Weights of a small GAN.
Data: trained on drawn branching plants, 36250 training examples.
Rows from block 5 of the discriminator of a small GAN, named by matrix and row number. Each number is 128 + 32 x the weight over its row's rms, rounded and kept within 0 to 255. All counts start at 0. Numbers have three digits each.
After each channel's rows are labels from the 100 images, of 14848, where the channel reaches its highest value: "responds to" is what is common among them. Only what is clearly more common there than usual is listed. The data: drawn branching plants.
# conv: 3x3 conv (discriminator.blocks.5.conv.weight, 128x128x3x3, each kernel summed), inputs 0-127

conv.40:156101152150158122136081114137106141092128128127118128202158153143196233137115153083111181123114100117154124149162145110062136129139141090078109121135141115126139159097221114132104134121136096128161114236114139196187128140184157137139117145128139090152142040122136144117128135108122081147125140099074144128207119098074145096132082118115067082121131153144113110116109128120102087111133
responds to: two-way forks; spreading

conv.36:086047071119090111071128128117167109100157113101229136079181090161128144153172087089087162147154143128156129166095087083128093115109153161111081102157128144127192146128103108115143128178128128163146109172228109119099174137128114168104107108147140128104151140086148086114102153106128101115125098186159113127097171048128147109110128153095104062113091112128119127137177107107128131112165
responds to: two-way forks; narrow

conv.44:189160129063131138076161158128081158082157106124120142099135066161113129139165123105174108161175120133119105127148138114121193129111107157119076132138168179149135086122125143161102181113103091064094096116095115103088153129176068120100134194113101108146124107137102137184153171162204210196099180128110110128152131141139148121135157115146101141078171111110057137156120135189127120137171
responds to: two-way forks; leaning left; autumn leaves

conv.6:170093117139138127153073156148123128139159174147112159109133106128122125107237201141156153094134131186163156117128133098147099011128111164151136119099083160128104137203172062102107113146135115088172118188111120096083117145159101122100074127121106156112161141108103109108117128128181092176116121057091106157179085110118166151128085123110112114111177101087105119105141102140127128125178
responds to: two-way forks; spreading

conv.67:125117085145085156092123144113128122178095114095098112100115126104157195110140124118135159112119191097151156107165171101161077063131134153082113144129127159131091114127244146219065126114110095148144135151098156182149138128118125158135101167161135119139110119075097114110116150137143139119096112167093128160057137140068126143118146146108190132169076098150142122213114148152207138149153
responds to: two-way forks

conv.82:121127106077093115115110226112139066110098128128072199125116116123109084145108132128093059119133127078128137159110095126128098169123093121083136138148101155163153085147103188128116117155119125133128076115103115091110046121140122155151165144167105138081116096167092121124123195127164148149119093188052108160121060137127122110139099101133166085113131110088115153148101061146132102214087
responds to: three-way forks; autumn leaves

conv.110:150106107137111101121143106112104191151093143166142087148128118141167128162115138124178161176095097159135164142129157091137239107141149113108131114176154103119092099106117117147175122087153116117141133132132129135140201154114157138105140147110106111138116115165107112100146090108082061072116133139125204137145185049135136136120124128136114107066131137082255144067093135119170162122139
responds to: two-way forks; green leaves; leaning right

conv.46:101060085110128141097179148083144166128141133128149089117128128128091113148133128146063119147128124207113112098128170138067172116126113072128114088194147128169098169128162148145170148156147141128134128119153128144195151162105172175146144128148057128075116128112115129128080139112128208128152092128146144153117190155172179110089122162128148051152132097123107149154128018103095170160128
responds to: two-way forks

conv.73:126117122123136136100144101143117134115128183142120086135104145111125121122255151137128166154255100132078123134109166166131108130111089077119092120115131104134115084124128144118145120132146117112112120166101143123107158148137115096119104115110139138128091136112129142123107106110184214255161109125132131122129128128114119135140148128128143134128112111179123085103119112147124125144128
responds to: two-way forks; wide; pink blossoms

conv.106:128131098126115147104134102124158121089160112140130207133153128137142100140171073118115135111126124103144089154120111143188167136166128033157104148111159112125128113124074154089171152121107100079122230113128134128141120137144149104075094118123141139157136123134123098126145146149115145114129184160123126109128150107144117109112140157128248128109128117099118255240103093118145119116095
responds to: three-way forks; bare

conv.23:167156165111129136150116124130153128128150088137168060088121113079129128109116210122092148128090072095146138144128110063122113129164117084143129113152122091149158118183089128128116176153114101155128061112112128128059137128187153088204095116104071082092173128100129100068115123119099128128103088179128175182135079117107069118091110122108127081161131128125113158128150098108123185140229
responds to: two-way forks; narrow; pink blossoms

conv.111:106093121130121098156136144161134166143150156187065144106121171188169165120171150030115096160165128133172134128152095144155132156109103245103164117125119115165108143138172119121140127101112152129177087112125107068093131129160124168093113128154088141130130128109147105128104115146136064062128142147096171183113111106119232119120098141172112143119109107124123116128101131099230135137107
responds to: two-way forks; leaning right; white flowers

conv.19:161124140104118145160117124136125089157124140141163137125084139103124121160254189107123148159118135140199123120119164101120144023128138219158141137094073123152093139146149154136101151102151115047174115176117109119128128139108109147118151127135100120150216118096136119184172111120221155162088095157112059141136100140113128148147107147154127143058119140119148148143150141147136121128117
responds to: two-way forks; wide

conv.41:114145140144121069156137176120128105074146252133183108116136153140168121123128154092248205129122095157148084121172117125157107172162121104128122120118128105105107134124065149110119153114144233111099126120158122158082099096072140139135158157175130120153108129134152075070114203105105099106122155141169161190126126110096123156130106136148127126105096146139130157128145125121106106118113
responds to: three-way forks; bare